Weights of a small image super-resolution model: normuon at rate 0.024, 145000 training examples.
Rows from block 9 of a small image super-resolution model, named by matrix and row number. Rows with one number belong to one channel. Each number is 128 + 32 x the weight over its row's rms, rounded and kept within 0 to 255. All counts start at 0. Numbers have three digits each.
After each channel's rows are labels from the 100 images, of 14976, where the channel reaches its highest value: "peak on" is the class under the peak; "place" is the part of the image that holds the peak. Only what is clearly more common there than usual is listed. The data: patchworks of several textures. In brackets: how many of the 100.
# convs0: first 3x3 conv (model.decb.0.1.convs.0.weight, 128x128x3x3, each kernel summed), inputs 0-127
# convs1: second 3x3 conv (model.decb.0.1.convs.1.weight, 128x128x3x3, transposed, each kernel summed), outputs 0-127

convs0.20:121121106160083099147110107162175167170125104145130155116165131127170180152114153132100120172134165112085074178189152131142136119130125113128059172175158127114135090196099133100110190101142111141140163122091109140141157095166057118096183114145150102146113145158120081073143131150170142168135076111180140203147133133152157104146209133099158167130097131079126128176046099150147095137171
convs1.20:101086151123134165099144102125088062137099115053144048097100095114095109099149170136101130076136103127119128060112072132082090138121135083113087082121128126138127115116119143147049068142097142085092131096166133141075125146142142126129123068034162086129153177067125180115125131132108093149155102151047144099149128119101102112131073149117147117133126114109170140098153124161116156143197
peak on: triangles (43); rays (26)
place: centre (40)

convs0.3:119177127153138093148134166102069117129098177139099135088118078160178111098127082181133095108140109089088098081114092162143084183084183108076129143077133169076102159109146157129083098159080123154141100088128113107058124140134088145121142092176092125143069127065106133145183132129122140093125073145167168142146139166091060093101090168134118102128102128153095105104054134157116100105092
convs1.3:158132129125069180072136159125119088178139130141154113149085145147139111080138128109108112189140107169171191085163124145123108107162104177150137115149185083178209151129116175107143138152169119083133090147126115129137095096111137118116118108111079132074121130132099141148067156119132086048110183054129076113105086128135148135117134114156141116165151057076137078117177162159079166155167
peak on: triangles (45)
place: centre (33)

convs0.109:147112115115137076077111145127146132098125097050121144156130154123103157110110141175103122072115213131135137077144188102132131168148160109158136107110119171109154126129123124108110110114111150142113196074143129112072140150123084129052133178131134128153128153101087075196117154156130165143053117144126108177095147104134087110115172117109096143137171120119063079165159133168107148069025
convs1.109:140154111111110148135114091140088148074166113174140081060070146123157119115141153087150126066110135132126139126115115136114145102130124171103120105086114110173177100148201147116155109120164113088170132162041147137168138141142223132152098121129116110090127133155194167093134121143195093122129161211072157124147155146105131151147066063181143116111065105114142126122121149116144155120198
peak on: triangles (41); rays (38)
place: centre (36)

convs0.81:088116099138156211115122147120199134115097137162137194120127108170140115152126078183198124141095153109123141163126099147161136113127082112140151141052100145104127132146097145132186092084047101108083074092124127133103170118068104071126145143118155119156108192162101161102103098094093154084124099118088151074087113084133126127175094151117160126121138122180083101124123136112168161068083
convs1.81:120216145116073100112127110155082132151149171115148092166112161081195116119131168113175130176147129103131136155128195076051112133134074097109103118172110104175116094136105102115105155122131109165149192121119175134187113097147133105116093163132073095068162115120104146112067188155176105096102128096151172103058138118128122129121140127165099120119125170119137078162051135122149153107161
peak on: rays (95)
place: centre (48)

convs0.46:073171106106085147095100145139154079072083123103071184077146058115095139121096173133099062137122125127120151123132101111102122145126164134126116117131115092136180121078131182105075132172134097084107126128168083064139113135104165130085130148094121189141083119130128046118054148089147144169104090102125096102176079144120100135137103233106123113126146120124149114092110125106144105084103
convs1.46:167149088141147107147151119157136132118145148113070108187170118123203150096124147139056144089133167128140136104139146167116149116193094112083136123161094113105084102135080089097113134146107097119094068069141134097125103130110092174134125070130119169172089149117114116120120117137124191126127155116099145188119132065178124112135135108099056121155065145038112074064049098113120124119127
peak on: rays (87)
place: centre (52)

convs0.21:120133064138091131057146121123103092112101139135143132099174144164123113161084125183063111111156135085108165177113127125110092096192095121096119102081132085164154142107142171141160184115171143149121124146133081075090089129120132140184044069171185133079115146097127133087158120086101137150090146073090123132095094076193141130156120104119153118117078094067163134146143105101170146098142
convs1.21:154142130084151082131135091138128131147125110113104079158132138067076107127117146107131102139164039144123141133129110093088131188095111146138130131148116161147094093170093111109145134171090120056105106170125119140104153150113131119091091221059079076150109150104119129104086131119181058048177098106110118104076152121048106113122163140125098139086175093136105106078103108096087126132143
peak on: rays (60); zigzag (27)
place: centre (38)

convs0.68:157131077082122135087126153112128190122111105172160102170151199136058131073105056096111193124096145110085136119114214169160144142126076076152113156102143155109111149102163152136103170105079137175118105114180124171180143157160133136137147150076130101143115095120150103116079135114159112081109113180121083128108095170117107147094121143092117127094037107113132160140157141113123171070120
convs1.68:118109180102144069106119118145190129125142179082134160140116098128148127150141065079172100155138110156145095118103043143095120091095133076136159144092117166142173154174085168139092102116101115119161177150082161109103148076108123137095146106091119097102169066107106113140160106150108091149154154059100117145196138102135113153125094141150159077170150164141125168117192179185185146171139
peak on: triangles (51); rays (30)
place: bottom centre (29)

convs0.105:147081116066175146117060099131119103119104126098105123131119145185043140152157119142111050109047080076114165168163106117114149120112135132106159124121095134115172121141120089130125062144062174104154095102118118128117150118090113113142170118211166105110102102104072131110091149133164106060119109157086143134123114149127142165184127115113148091100142104153119108101062167127188074163115
convs1.105:127184093199066115159136095171127062114113105124135140115134129089143136132061138164129131173140144120099156125088244117117149138151114127152136112141148122114107130089117121110105199101171147145135159127138087170160130184113128134132132144041074148135148093109127107133115078153105091122128123107159119179141103169096076167078129149177098195081139178094149138187148095108124190142122
peak on: rays (96)
place: centre (33); middle right (30)

convs0.8:110145142104169099105128125143117181065155124129141100134149131119094193093105053178101141140119143114161139125113162152110114090124123145115091153140140079068154074139140163072090169163109146118121072154213141114123138120103126161123136174151134135111140126126132073124074116110078096044103120116108074149038123094115087165172135210113148094126093106155127178120182141125078112111102
convs1.8:059139149113126118157109148150143075182142218109126116152120139127185110158105149143175072152121146146109167148103098130136119126104144105139170122086145152150081120074125136164120092059127164090172140190130068136156071138099085150102166114126060157072183104103111128184144154144116173114090136131143169152139135181178133099103081094091086129123150079164153165098112113118138174102077
peak on: rays (90)
place: centre (38); middle left (35)